Weights of a small multi-label audio tagger: moe soft, 78125 training examples.
Rows from block 8 of a small multi-label audio tagger, named by matrix and row number. Rows with one number belong to one neuron. Each number is 128 + 24 x the weight over its row's rms, rounded and kept within 0 to 255. All counts start at 0.
After each neuron's rows are labels from the 100 clips, of 14976, where the neuron reaches its highest value: "lies over" is the class under the peak. Only what is clearly more common there than usual is listed. The data: single English command words and digits, spoken by a formant synthesiser in many voices.
# fc1: MLP up (model.blocks.8.mlp.fc1.weight, 768x192), inputs 0-191
# fc2: MLP down (model.blocks.8.mlp.fc2.weight, 192x768, transposed), outputs 0-191

fc1.210 [ 84 119 105 161 155 105 120 152  79 120 150 136 107 131 137 140 110 101 119 143 113 156  89 170 103 126 151 127 124  95 148 131 127 133 114 115 136 129 130 132 109  99  94 150 107 117 124 148 152 111 107 169 149  91 135 146 133 127 116 161 101 107 141 142 129  98 140 143 143 132 137 140 133  71 153 127 132 163  61 131 119 137 147 144 141 162 109 148 134 148 128 128 108 127 148 133  90 120 159 154  80 139 131 109  80 140 182 135 117  94 119 120 107 134 160 159 157 115 109 137 124 191 138 156 108  94 163 144 137 110 149 108 151 118  89 134 110 104 174  97 121 180 155 124 150 167 110 135 117 112 125 114  84  90 117 118 156 108 114 116 159 159 169 158 142 144 168 125 143 111  64 119 137 145  88 135 100 142 100 154 139 127  91 117 158 121 129  96 129 147  88 148]
fc2.210 [134 160  91 130 118 118 120 153 133  96 111 131 104 132 138 116 158  90 111 125 121 112 154 155 169 126 132 114 133  98 141 105 114 164 110 121 143 121 160 103 133 134 112 101 188 165 116 159 123 176 108 166  39 130 150 152 120 156 158 153 129 147 116 160  97 134  95 107  75 140 132 109 111 132 144  88 114 112 130 120 135 108  79 122 132  87 128 120 127  93 136  98 134 138 144 169 107  99 127 108 157 151 102 167 172 153 166 137 143 132 163 108  88  92  93 128 176 111 156  84 135 133 126 120 143 111 107 136 169 154 115  88 110 135 148 132 105 113 108  99 122 112 124 116 135 134 175 105 124 148 144 110 107 112 125 105 162 150 133 141 121 143 169 101 112 155 160 142 136 133 141 133 124 115 109 130 143 157  81 166 138 122 132 101 153 132  87 161 108 145 142 139]
lies over: silence

fc1.45 [158 104 167 131 105 144 140 124 152 148 129  72 118  90 161 142 110 102 153 128 186 115 124 119 119 134 140 120 111 129 116 110 120 116 117 167 142  66 103 148 137 137 145 143 153 134  93 140  97 116 119  86 119 142 105 137 104 102 147 159 178 121 104 127 138 104 126 139 131  94 145 119 134 126 140 109 125 135 122  94 102 142 135 134 103 128 128 127 125 120 122 128 169 118 131 140 116 146  99 162 138 106  78 158 158 147 115  77 115 136 120 124 139 111 143 111 131 167 107  75 156 181 101 148 118 118  89 173 132  98 150 155 152 131 109 182 128 147 164  97 119 100  78 157 126 121 101 105 137 160 110 125 100 135 134 127 133  93 167 126 109  93 163 113 116 135 157 105 110 199 145 128 140 176  80 126 130 103 135 115 132 131  98 169 140 159 102 132  90 142 142 132]
fc2.45 [ 92 145 166 145 125 140 101 133 161  93 125 102 102 134  74  78 139 168 112 160 157 129 135 124 146 101 125 117 137 114 162 102 125 156 123 127 129  96 124 181 117 150 134 118 134 106 112 138 142 116 169 125 136 112 136  85  95  85 158  89 128  92 125 156 159 159 115 122 123  84 146 147 116 129 181 116 140 147 147 137 130 103 151 147 124 155 127 132 115 160  91 151 113 128 111 142 132 122 131 152 139 141 162 102 111 125 134 135 130 111 110 173 136 106 106  98 105 112 151 118 146 178 105 174 151 133  95 102 106 155 141 153 133 159 104 162 116 140  72 137 134 134 156 111 114 121 122 149  99 169  88 117  94  95 133  79  97 107 106 153 161 129 112 169 160 138 122 103  87 115 132 111 149 180 143 119 108  92 124 144 102 125 122 149  75 123 135 115  93 132 160 143]
lies over: /f/

fc1.255 [168 106 132 175 111 148 115 110 160  99 120 146 113 124 103 120 151 128  69 111 133 104 123 115 131  98 108 137 105 133 147  90 109 110  80 105 151 114 108  52 101 103 105 127 113 129 163 123 174 128 112 136 121 160 147 140 121 117 144 153 163 137 155 159  95 158 123 155 112  72  99 131  99 160 130 126 134  93 112 141 129 133 110 140 166 125 120 108 123 135 130  92 177 141 125 129 151 122 150 120 128  97  72 103 150 123  94 174 150 134 122 154  91 127 149 120 165 158 171 103 165 140  89 121  94 159 156  98 140 112 120 104 138 117 147 160 113 127 118 114 175  94  99 110 131 128 127 126 130  96 154 127 146 138  64 130 107 120  99 166 120 143 166 142 126 142  86 166 147 116 165 139 146 137 120 135 144 150 149 125 137 125 126 131 112  85 159 124 150 123 122 151]
fc2.255 [111 143 127 117 146 105 121 106 136 152 106 123 106 133 146 117 130 157 139 109  86 122 104 165 165 136 158 146 166 219 146 100 114 150 131 115 136 113 136 138 131 158 145 108 138 122 126 114 139 130 120 129 152 106 166 158 141  75 116 132 140 120 120 114 181 110 142 123  87 171 150 136 148  90 140 138  88 146 152 141  90 119 171 125  84  91 115 150 117 120 133 121 113  97 122 139  96 126 113 134 137 117 149 143 121 147 129 101 172 118 155 114 111  68 119 113 106 102 154 122 125 111 134 118 110  87 187 147 124 123 161 140 151 106  70 115  93 145 101  74 132 122 144  78 112 128 102 141 154  99 108 146 123 140 180 134 155 108 118 128 136 136  97 141 144 113 120 155 112 120 104 140 110 125 151 108  99 120 177 118 107 151 136 110 162 189 128 109 134 119  93 150]
lies over: silence

fc1.143 [144  93 157 129 152 203 133 157 117 117  83 136 121 137  96 109  99 109 138 126  98 136 131 152 114 126 183 127 115 101 113 126 119 129 108  41 113 116 125 106 132 132  99 131 137 118 104 145 107 165  98 118 120 145 117 159 159 142 141 105 162 105 181 133 170 122 138 158 163  96 171 121 111 144 126 172 185 106 107 143 134 119 128 162 108  98  94 113 140 158 100 119 139 123 122 116 155  91 135 126 121  97 101 128 135 117 141 166 154 119 117 132 149 166 146 127 138 108 142 126 132 134 164 140 121 148 155 114 124 119 166 141 151 125 100 141 136 141 100  89 125 140 168 154  87 139 119 136 141 128 168 109 107 130 105 136 131 162 130 128 114 103 120 110 156  91  88 115 138 170 104 159 127 164 153  94  95 153 140 100 148 143 130  76 113  83 122 150 137 117 102 112]
fc2.143 [150 132 158 129 114 191 138 106 180 124 143 131 131 124 108 133  97  84 147 112 168 138 147  95 151 156 144 160 121 122 122 102 143 117 134 141 113 112 152 128 126  97 143 137 139 150 144 118 129 132 112 173 136 125 179 106 114 168 103 135 126 106 137 140 159 128 101 113 138 140 151 109 122 172 118 131 144 122 114 135  72 141 110 162  99 121 145 120 146 157 142 149 163 109 126 144 120  76 164  98  56 116 164  79 159 203 138 116 116 140 152 134 117 164 115 140 113 164 119 161 161 128 135 133 114 100 146 103 117 129 127 106 113  67 139 110 151 138 156 105 137  92 121 111  86 106 131 169 126 169 141 102 121 134 107 145 155 107 133 155  85 131 121 128 103  87 122 104 123 145  91 114 177  87 143 100 128 140 134 121 106 120 149 128 105 134 114 116  93 142 104 130]
lies over: /f/; /l/

fc1.321 [161 148 111 110 158 137 133 117 115 190 144 125  99  90 125 102 130 126 133 101 107 112 139 128 153 117 136  97 164 133 132  96 147  97 125 118 122 154  78 100 125 132 131  94 113 148  76 129 130 133 124 125 144 121  97 149  84 142 117  98 127 112 162 147 105 118 172 107 117 107 128 172 120 144 130 131 157 155 157 150 106 118 142 144 143 127 163 181 158 122  69  96 133 124 154 137 110 113 123 111 144 127 149 176 152 118 125 161 132  84 178  68 121 108 110 105 106 135 184 145 125 149  84  99 116 116 128 116  74 122 158 129 144 118 108 144 118  79 149 125 130 113 100  86 131 132 121 157 107 143 141 140 117 142 134 183 120 138 155 143 112 120 151  96 103 117 143 130 117 174 160 117 133 166 144 135 129 146 123 146 129 191 145 112 168  96 133  96 122 134 101 134]
fc2.321 [114 148 116  57  82 130 121 124 110 145 131  97 126 131 157 123 143 105 135 125 119 131 142 153 151 138 108 177 130 134 111 143 123 162 114 116 145 129 103 110 153 118 127 122 137 132 106  70 127 128 125 126 191 130 139 142 119 119 116 125 140 132 161 122  92 114 125 147 123 134  95 172 124  97 152 126 132 155 111 122 140 178 119 123 189 144 124 148  90 153 147 107 183 130 107 142 143 177 161 143 136 115 149  61  93 140 104 162 106 179 104 133 160  98 119 109 144 129 156 105 160 116 134 154 118 140 117 126  87 126 121 135 141 140 121 106 156 112 142 150 136 130 141  52 134 145 169 154 126  88 155  94 147 107 108 135 151 143 112 104 124 126 124 109 140 147 133  82 128 119 146 121 140 100  68 136 144  98 111  90 110 123 151 111  91 108 190 138 109 136 134 121]
lies over: silence

fc1.165 [141 113 132 149 115 102 115 119 164 125 140 124 149 104 162 122 104 106 116  93 115 136 116 149 132 134 159 156 108 128 120 114 127 106 155  82 169 152 152 153  98 163 132 122 117 170 142 150 128 114 162 142 163 120 139 104 142 117 149 147 116 118 108 128  67  98  89 139 140 162 126 125  80 127 160 143 121 106 121 133 122 138 126 117 101 130 131 105 141 131 135 154 111 105 143 114 100 161 119 122  76  75 104 151 144 117 110 149 145 204 173 141 127 120  94 110 131 158 107 121 136 130 156  88  93 136 108  99 149 124 115 123 147 176 148 183 135 109 115 111 152 158 106 130 162 138 118 110  95 158  97 134 139 120 135  98 140 110 112 143 153  65 157  89 173 167  99 119 126 115 158 119 184  88 120 130 147 136 117  77 141 140 118 119 133  93 165 141 138 118 150 134]
fc2.165 [120 146 140 120 120 103 151  78 131 187 158 136 101 122 130 146 151 135 118 105 136 129 127  73 129 149 156  87 148 127 143 130 109 137 126 119 150 139 134 136 168 129 148 115 213  98 124 111 145 142 168 120 124 146 115 133  77 136 174 119 136 141 125 103 172 122 103 110 115 130 104 143 122 124 123 132 151 128 119 117 130 108 139 171 149 103 116 136 148 122  99 146 121 147 140 134 129 140 137 117 178 121 148 145 172 102 105 134 108  91 112 127 131  87 129  89 101 104 135  70  96 146  73 139 135  93 104 115 168  76 143 144 119 115 123  92 104 103 111 134 111 112  93 118 141 106  92 143 164 151  97  98 139 124 131 116 173 173  90 131 132 109 112 147  98  94 104 120 145 152 152 149 105 128 141 123  95 127 132  96 172 148 165 153 136 172 118 161 128 116 165 132]
lies over: /t/; /p/

fc1.131 [131 129 152 132 137 144 143 135 137  90 123 154 102 124 125 126 129 108 155 188 134 116 109 130  94 130 176 118 113 128 164 115 148 142 126 106  99 130 144 153 113 130 155 134 145 173  87 141 148 135 169 140 126 127 123 188 181 127  76 147 125 151  99  94 119 123  96 173 117 146 170 133 120 130  86  96 130 104 121 201 120 107 123 167 139 147 175 154 117  97 145  69 116 112 171 105  99  87 149 131  99 121 133 150 126 123 105 116 119 180 162 117 113 145 111 140 112 113 155  89 130 108 125 145 113 117 122 135 108 133 125 119 140 165 151  93  92 139  90 128  95 150 157 117 131 117 123 123  99 136  97 154 102 159 151 141  96 119 143  98 127 121 109 102 103 124 112 139 160 151  91 157  65 139 120 151 138 102 112 153 148  88 133 132 129 114 112 142 159 135 124 111]
fc2.131 [ 97 136 113 102 156 152 125 116 160 130 110 133 167 114 148 146 109 119 149 106 153 150 121 163 116 148 146 127 140  71 105 112 165 157 148 118 117  96 145 107 126  99 142 135 156 132 114  90 130 161 111 107  84 145 143 149 119 143 143 107  81  87 144 157 125 103 145  96 127 138 157 151 151 150 139 150  56 135 126  80 186 119 147 151 144 110  91 119 149  89  97 116 108 127 109 140 112 118 117 139 163 143 137 111 139 147 168 106 126  98 124 127 134  84 148  81  84 142 142 135 133 105 113 155 147  93  96  94 140  79 129 140  89  87 118 129  99 127 125 107 176 137 144 133 185 128 136 125 169 151 152 117 125 133 126 137 172 134 139 114 146 143 105 125 137  89 152 124 126 142 115 139 122 150  70  92 118 125 165 120 110 116 127 106 152 171 158 120 122 154 122 156]
lies over: /n/

fc1.275 [128 139 135 115 154 112 128  99 113 129 130 160 123 142 116 140 122 123 127 107 121 147  67 116 102 138 153 100 117 155 113 121 118 106 176 102 121 148 152 112 160  96 141 165 145 156 168 135 144 151  96 128 110 143 136 159 135 180 127 107 114 120 154 142 107 160 106 130 154 154 139 122 105 118 161 180 127  92  71 141 143 125 126  96 171 139 102 140 147 163 136 133 121 126 151 106 110 181 131  98 107 121 115  97 113 114 123 187 109 129 107 136 169 139  75 103 152 130 168 130 119 126 117 111 129 146 125  96 143  73 138 121 104 121 102 121 142 142 120  89 144 167 144 122  80 133 133 151 118  80 127 151  93 156 114 118  90 151 110 166 133  58 138 123 119 116 143 130 108 159 131 182 122 112 141 128 126 171 126 136  78 144 119  81 148 136  93 139 141 128 108 152]
fc2.275 [132 110  77 111 150 174 141 126 109 180 150 125 133 142 119 143  96  93 119 140 146  98 144 134 137 145 101 140 125 134 137 126 136 154 105 120 164 154  60  54 160 152  97 147 104 118 122 117 123 141 161 154 107 111 143 143 110 129 133 119 124 100 141 118 135 118 173 117  91 120 107 126 119 132 160 113 127  90 141 182 137 164  90 163 103 136 122 120  85 122 108 153 134  93  85 119 140  93 140 141 122  90 124 136 105 151 121 164 137 139 112 124 125 121  95 147 129 136 126 118 155 114 105 113 103 136 134  87  77 117  72 130 129 121 132 154 173 132 115 215 169  94 141 120 129 134 152 142 119 130 131 152 154 141 109 136 151 163  90  88 162 114 103 162 114 111 137 145 136 141 105  89 109 129 126 148 113 141 109 136 163 126 173 116 138 149 125 104 149 133 103 135]
lies over: /f/

fc1.586 [134 152 112 113 118 138 128 143  96 110 131 130  86 122 144 106 119 132  79 104 175 159 109  93 124 144 158 161 122 138 123 128 112 164 124 121 106 143 118 113 111 112  71 154 139 122 154 105 112 128  86 108 122 163 129 101 163 106 121 110 128 110  83 121 166 129 166 124 150 133 112 123  94 128 104 132 132  80 156 147 150 122 144 156 129 144 155 143 142 135 160 128 137  80 134 104 130 142 134 159 149 114 106 144 120 107 138 117 143 131 142 105 112 124 137 113 122 174  95 152 116 135 116 170 136 107 119 126 128 110  88 132 124  97 140 198 125 118 166 129 119  95 109 110  70 130 159 123 162 127 111 111 184 199 123 121 141 121 120 175 132 114 182 124 131 144 154 144 110 132 129 146 125  96 158 109  80 155 149 134 115 127 148 110 155  87 177  87  92  84 158 127]
fc2.586 [106 139 125 112 118 109 111 152 125  97 153 146 112 122 140 123 118 142 107  75 149 119 137  91 131 139 142 146 105 161 139 142 131 193 134 106  97 134 130 102 150 104   1 118 131 144 141 103 161 127  97 143  98 143 134 117 109  78 140 145 112 160 100 125 151 138  96  79 155 103 122 113 120 111 132 124 138 151 111 146 137 176 144  99 103 153 111 113 142 112 135  79 157 124 159 102 115 162 132 145 125 148 178 149 123 117 123  94 183 104 119 122 133 139 145 143 143 127 127 135 161 110 139 138 127 139 132 117 183 142  94 146 184 141 139 136 102 134 128 129 168 104 133 103 102  87 158 125 162 141 132 117 125 153 157 118 126 126 125 131  86  97 166 134 134 151 142 145 122 166 112 129 157 115 154  86 120 115 154 125 157 132 128 142 111 131 110 126 169 109 116 113]
lies over: /n/; /v/

fc1.214 [130 145  98  92 159  96 122 142  70  96 148 168 103 162  99 131 138  91 116 152  93  97 137 166 148 114 170 109 132 143 129 143 168 104 127 154 146 122 162 106 140 137 124 108 106  99 126 137 136 157 164 131 135 152 104 115 134 138 139 115 102 141 121 120 123 137 185 148 157 156 157 137 100 153  98 154 141 144  69 116 117 177 113 116 141 101 122 124 112 124 114 146 146 111 169 125 156 122 129 125 114  97  57 137 133 154  68 130 134 143 139 121 134 150 159 130 133 112 112 123 141 119  71 105 139 138  92  96 136 146  93 135 122 132 133 138 132 115  82 167 109 150  90 123 134 130 141 131 148 141  98 129  85 155  97  87 127 104 104 130 133 180 115  86 137 149 138 144 122 131 154 127 133 134  81  84 167 123 119 162 122 132 155 167 162 151 126 122 150 148 100 119]
fc2.214 [134 157 115 134 163 142 148 128 125 183 115 133 126 141 120 126 164  84 141  86 159 157 130 145 138 145 149 149 128 134 122 143 129 151 177 144 106 125 141 113 140 183 132 129 125 130 127 125 127  74 101 178 168 126 171 120  94 104 160 108 107  78 168 118  91 154 120 161 113 128 104  90 159 117 103 126 137  93  84 120 136 113 134 170 121 142 158 109 119 137 128 121 115 112 153 133 156 144  77 128 111 156 156 129  72 146 169 149 121 144 136 119 100 130 154 122 143 108 101 136 120 124 158  91 127 117 105  73 111 161 109 137 150  99 148 109 139 142  96  99 106 146 117 143 118 121 151 166 151 123  74 121 115 126 139 171 126 107 120 114 156  61 131  99 119 112  97 102 135  99 145 105 123 194  95 158 143 135 121 104 127 128 130 146 141 137 156 113 131 114 119 147]
lies over: /t/

fc1.405 [110  78 168 135 130 166 118 141 139 134 104 119 106 166 124 153 125 148 145 180 161 131 126 126 105 101 137 108 160 126 150 122  89 127 215 137 158 150 131 146  85 106  96 129  99 111  99 120 144 112 138 112 107 119 105 121 126 143 101 149 144 108 130 153 142 104 108 130 137 123 157 129 155  86 140 105 150 130 152 124 137 106 117 148 107 146 115 118 156 112 131 117 132 105 129 105 116 146 145 139 138 146 108 162 114 117 125 127  87 103  97 135 109  85 111 161 168 127 172 156 166  68 128 111 143 114 109 157 124 143  76 138 134 165 128 122 127 126 126 137 133  95 128 135 158 127 143 131  85 129 135 183 162 161 105 114 100 118 102 199 115 109  75 126 130 115 147 134  93 185  70 167 118 159 121 131 148 134 129 131 118 149 139 119  88 143 152 127 108 107 132 128]
fc2.405 [142 131 133 120 155 158 126  82 161 134 126  92 132 117 142 142 151 121 138 120 123 108  79 144 160 111 148 120  72 112 134 133 137 154 152 148  89 130 169 140 183 136  91 161 120 141 169 127 112 109 163 120  93 158 126 121 109 130 134 157 125 123 149 166 130 150 127 103 139 133 115 126 155 198 144 139 110 169  61 126 165 132 154 128 117  95 134 124 129  85 136 116 151 106  49 179 125 112 125 142 116  94 137 150 107 131 151 115 117 145 112 151 157 136 144  92 106 107 158 147 146  92 118 111 124 114 120 103 183  97 114 122 155 116 151 112  98 143 145  95 129 138 140 124 129 174 118 147  91 106 161 127 122  86 136 138 117 105 132 119 151 137 126 118 149 137 108 132  89 100 120  98 129 124  84 158 127 148 138 185 114 105  74 127 122 110 114 137 102 135 139 123]
lies over: /f/

fc1.478 [151 104  90 174 109 181 145 135  92 124 137 131  86 121 108 137 157 131 137 147 169 114 138 136  82  96 149 124 149 118 113  96 136 129 130 156  95 131 125 146 135 114 125 126 126  84 118 115  99 112 129 132 109 148 119 128  70 104  86  75 163 131 176 160 105 190 159 132 126 115 104 156 119 106  98 126 130 131 113 113 134 130 134 206  94 159 126 149 156 111 172 112 128 122 141 139 113 149 119 124 140 129 122 128  90 121 152 102 102 164 115 154  80 161 129 124 138 146 161  71 137 123 100 144 124 124 149 106 116 122 159 158 145 110 104 172 151 139 147  93 137 112  93 101 144 135 130 124 116 144 122 125  82 116 114 151 121  95 152 120 139  99 140 116 155 109 127 123 106 138  86 146 120 122 114 111 116  71 124 138 128 175 127 183 142 117 118 139 139 153 158 150]
fc2.478 [ 96 104 110 123 182 191 111 122 119 163 107 122 135  84 118 138 133 135 137 144 163 156 155 127 151 116 137 108 118 105  98 105 149 109 142 150 120 118 135 167 104 155 134 137 123 117 131 172 152 126 116 119 137 134 103 152 123 118 142 142 121 141 139 158 121 141 103 125 128 126 147 100 150 152 107 112 132 127 111 108  97 192 103 157 104 146 120 118 194 138 179 151 156 125 125 158 133  82  75 115 142 129 149 180 110 143 111 165 124 101 141 120  75 115  87 107 144 113  90 167 152 165 154 103  94 163 123 116 142 125  97  93  92 156 100 133 117 142  96  92 110 117 123 128 131 119  98 161 134 149 118 171 147 117 155 117 122  90 123 114 120 157 100 146 149 111 130  99 112 167  98 106 131 140 113 101 142 139 117 115  98 153 150 166 144  94 144 130 105 105 148 176]
lies over: /f/

fc1.577 [131 110 105 158 152  98 104 122 129 138 170 148  98 136 136 101 126  98  81 129 128 130 114 155 113 151 123  96 114 142 176 167 105 144 145 168 128 110 137  82 118  88 140 115 130 161 130 122 106 134  91  85 104  91 127 153 107  91 133 108 103 147 166 102 138 155  64  97 127 147 152 148 112 114 167 112 126 155 113 133  85 120 140 156 152 176 142 132 123 156 138 149 109 143 155 104  70 123 128 122 122 145 124 150  74 114 164  89 163  94 132 131 136 122 119 137 139 125 142 129 140  94 158 113 144 126 149  79 110 155 137 126 121 124 129 118 148 107 133 135 124  85 111 140 109 119 152 177 185 110 106  85 168 137 138  98  92 115 109 118 159 141 187 138 106 129 161 152 107 133 124 147 163 132 140 155 109 118 115 142 167 106 138 117 116  88 130 138 143 131 162 142]
fc2.577 [129  89 126 156 146 118 111 145  90 144 125 131  79 123 106 136 149  95 132 106 107 140 154 139 151 137 132 176 110 122 159 143 106 141 153 118 150 147 125 102  83 120 105  90 136 136 102 136 142 159 128 120 107 112 156  97 157 115 119  93 101 165 127  96 148  95 103 133 132  90 141 112  78 101 115 118 126 173 135 151 121  84 119 135 126 125 114 117 115 137  99 100 148 129 149 109  99 117 140 121 143 135 129 119  97 145 155 133  93 101 101 139 148 126 149 138 120 128 150 135 112 128 102 120 164 138 125 113 151 165 101 123 164 171 145 196 173 122 139 119 120 125 106  74  69 180 140 174 138 142 113 161 141 125 101 128 135 106 104 147 162 111 163 111 131 131 135 140 130 111 102 102 171 119 152 120 107 132 162  81 150 115 194 116 149 121 130 154 145 144 190 107]
lies over: /n/

fc1.92 [158 137 154 106 106 141  98 116  96  98 142 124 119 110 124 146 134 105 163  97 105 159  83 135  90 137 136 132  89 109  87 142 194 146 104  90 135 120 156 109 133 142 102 149 132 149 122 148 122 155 110  98 140 140  76 153 133 127 112 185 148 118 140 157 115 125  80  93 121 144 127 105  81 132 122 171 107 134 144 127 131 130 112 118 187 116  91 147 103 154 149 105 153  95 100 109 137 132 109 117 125 114 125 112  99 102 149 149 200 102 155 121  91 126 107 110 143 125 167 126 124 131 132 114 117 129 104 123 130 153 103 113 109 111  96 133 163 167 129 131 152 131  88  99 125 152 145 129 129 133 128 111 105 179 137 155 172 139 147 159 107 118 145  98 100 148 155 157 117 153 124 194 147 131 136  88 121 169 151 128 131 107 176 158 114 120 138 130 143 125 104 118]
fc2.92 [152 157 109 109  78 139 171 149 189 135 148 184 144  99 157 144 118 135 140 144 119 127 117 157 142 122 124  94 109 152 104 134 154 161  93 108  99 122 110  96 166  92 104 160 171 106  97 122 131 144 119 115  91 171 147 131 114 153 125 115 100 121  98 160 115 102 124  91 148 134  89 147 124 136 125 107 130  94 107 122 150 117 135 153 160 125 146 125 139 120 129 153 118 154 106 123 162 159  76 122 118 116 175 133 120 155 110  91 124 145 147 171 114  88 106 120 122 103  96 114 137 123 117 164 140 159 121 143 123 119 157 105 168 134 103  93 143 138 127 124 139 141 163  90 138 132 129 118 167 104 111 120 136  84 128 137 157 115 114 142 149 109 185 145 122 107 140 113 134 141 141  85  67 181 125 150 128 137 118 120  81 142 117  81 127 122 126 153  87 112 100 133]
lies over: silence

fc1.194 [100 153 116 111 114 100 113  98 106 139 149 176 141 162 133 149 103 163 149 150 154 127 143 112 117 106 139 130 127  93 112 134 115 138 110  89  99 109 113 161 116 172  91  84 157 134 119 154  91 162 139 118  84 101 117  95 135 152 131 101 149 104  88 144 122 133 120  65 119 187 136 130 111 145 109 149 122 133 136  82 132 182  84 120 112 111 118  83 111 184 163 191 133 136 124 120 123 132 109 129 137 134 143 134  94 138 152 124 130 115 156 113 112 129 135 102 127  77 115 164  92 133 107 108 153 102 164 122 160 127 102 129 137 141 144 133 107 163 133 135 113 156 121 121  64 155 134 155 171 134  86 164 145 124 133 123 133 152 169 112 114 161 118 112 116 120 147 169 119 119 122 124 162 144 105 119 148 137 126 117 151 123  79 142 144 117 138 172 108 131 141 127]
fc2.194 [117 133  95 134 137  93 129 110 120  80 175 129 148 147 135 108  79 154 132  62 141 118 156  91 141 108  88 102 150 141 188 141 163 117 121  95 127 164 147 131 117 135  96 119 140 153 138 142 137 146 108 143 150 124 143 125 113 165 117 139 157 113 156 132 132 154 123 127 139 137  86 138 134 124 166 115 116  93 140 123 144 157 128 116 160  91 127 128 117 144 136 150 129  91  90 122 173 122 123 142  83 106  94 119 116 145 118 127 160 124  91 134 131 101 118 101 128 142 104 118 121 131  96 118 125 138 141 114 137 125 117 116 133  88 127 112 139 153 107 114 113 174 125 192 116  93 143 106 137 112 145 151 168 140 116 148  97 143 137  95 133 102 143 126 135 151 124 118 179 114 199 130 120 109 127 139  71 134 162  61 174 135 133  91 123 176 119 146  98 105  91 126]
lies over: /f/; /t/

fc1.425 [105 116 136  89 107 107 146 158 104 138 159 120 117 102 135 153 121 182 139 131 167 127 111 150 156 119  92 130 140 159 120 165 101 130 137 129 136 135  78 119 139 108 130 108 108 119 128 109  97  84 131  95 111 143 135 116 139 128  98 120 115 115 150 158 168 140 137 107 157 152  88 103 125 163  96  81 154 114 110 110 139 124 131 122  98 141 111 163  90 126 130 112  92  93 147 170 136 120 166 117 103 121 131 120 111 140 160 141 122  83 111 145 145 157 184 115 131 163 137 153 106 164 142 188 115 102 148 113  81  91 118 120 147 141 153 151 102 108 129 148 140 136 123 157  88 162 110  70 128 164 130 137  83 113 187  87 129 142 153  87 125 147 167 117 110 112 130 156 133 134 148 117 126 169 147 121 166 137 142 130 105  95 125 109 121 127 118 155  96  94 146 135]
fc2.425 [144 116 131  99 108 132  99 108 129 176 112  93  98 139 140  76 143 151  97  71 128  96 136  97 188 137  88 137 105 153 122 117 124 165 139 143 104 132  98 157 147 145 141 175 119 162 137 151 139  93 138 123 162 139 125 146 119  95 130 160  93 138 183 122 105  95 119 133 101 106 153 101 121 138 152 110 107 156 132 140 111 141 151 110 124 165 102 143  73 136 135 134 120 104  85 144 154 160 120 126 108  90 122 123 151 145  95  61 109 110 116 162 102 118 120 155 111 136 156 140  93 189 163 124 147 115 124 135 145  94  70 134 141 138 131 136 151 148 150 120 122 186 104 133 123 119  92 115 133 138 144 128 136 146 143 124  92 124 122 125 145 134 186 146 134 120 127 133 125 111 137 127 134 151 128 103 150 153 110 115 122 170 134 144 127 136 130 163  83 118 114  81]
lies over: silence

fc1.282 [135 155 104 105 119 152 131  97  90 135 117 157 114 132 122 158 124 128 133 140 133  86 119 129 137 145 162 134 118 135 152 107 158 159 101  92 124 176 137 159 141 134 115 145 164 155 158 116 113 129 126 150 120 173 103  82 143 109 164 121 127 113  85 192 102 155 123  96  89 159 129 130 101 166 171 156 133 110 117  76 142 162 102 172 125 116 126 110 103 133 129 173  87 127 113 105 117 144 120 151 153 102 126 137  95  92 124 136 118 137 105 115 134 114 149 155 161 122 142 154  90 113  93 154 142 126  94  94 153 119 128 146 134 133 137 167 116 115 105 111 105 141 133 107 109 127  98 124 187 130  88 167 166 131  65 143 109 120 131 137 110 134 118 145 139 101 144 155 145 144 116 138 117  59 112 140 117 163 139 118 144 115  94 146 128 133  81 158 149 145 162 125]
fc2.282 [134 139 124  59 107 118 120 155 101  81 139 171 136 137 132 146 117 188 113  78 152 149  95 111 104 151 131 139  98 137 165 129 147 189 109 103 155 145 123 154 101 121  99  92 154 113 134 162 136 131 166 105 128 142 119 133 156 149 144 134 136 127 125 110 177 166 138 116 118 125  98 126 119 100 163 134 111 127 183 138 153 111  62 101 111 127 162  96 147 114 146 127 123  76  86 139 132 109 165  82 112 113 151 105 129 107 119 144 150 127 108 127 134 103 153 124 121 154 141 122 127 133 107 117 163 161 121 121 161 126 104 116 121  99 145 130 109 111 137 139  98 174 111 132  90 117 118 105 131 124 163 104 143 124 110 145 131 117 115 106 123 158  96 141 160  99 158 129 161 139 126 170 161 131 125 106  77 157 138 114 132 140 166 107 125 157 101 111 111  73 133 150]
lies over: /f/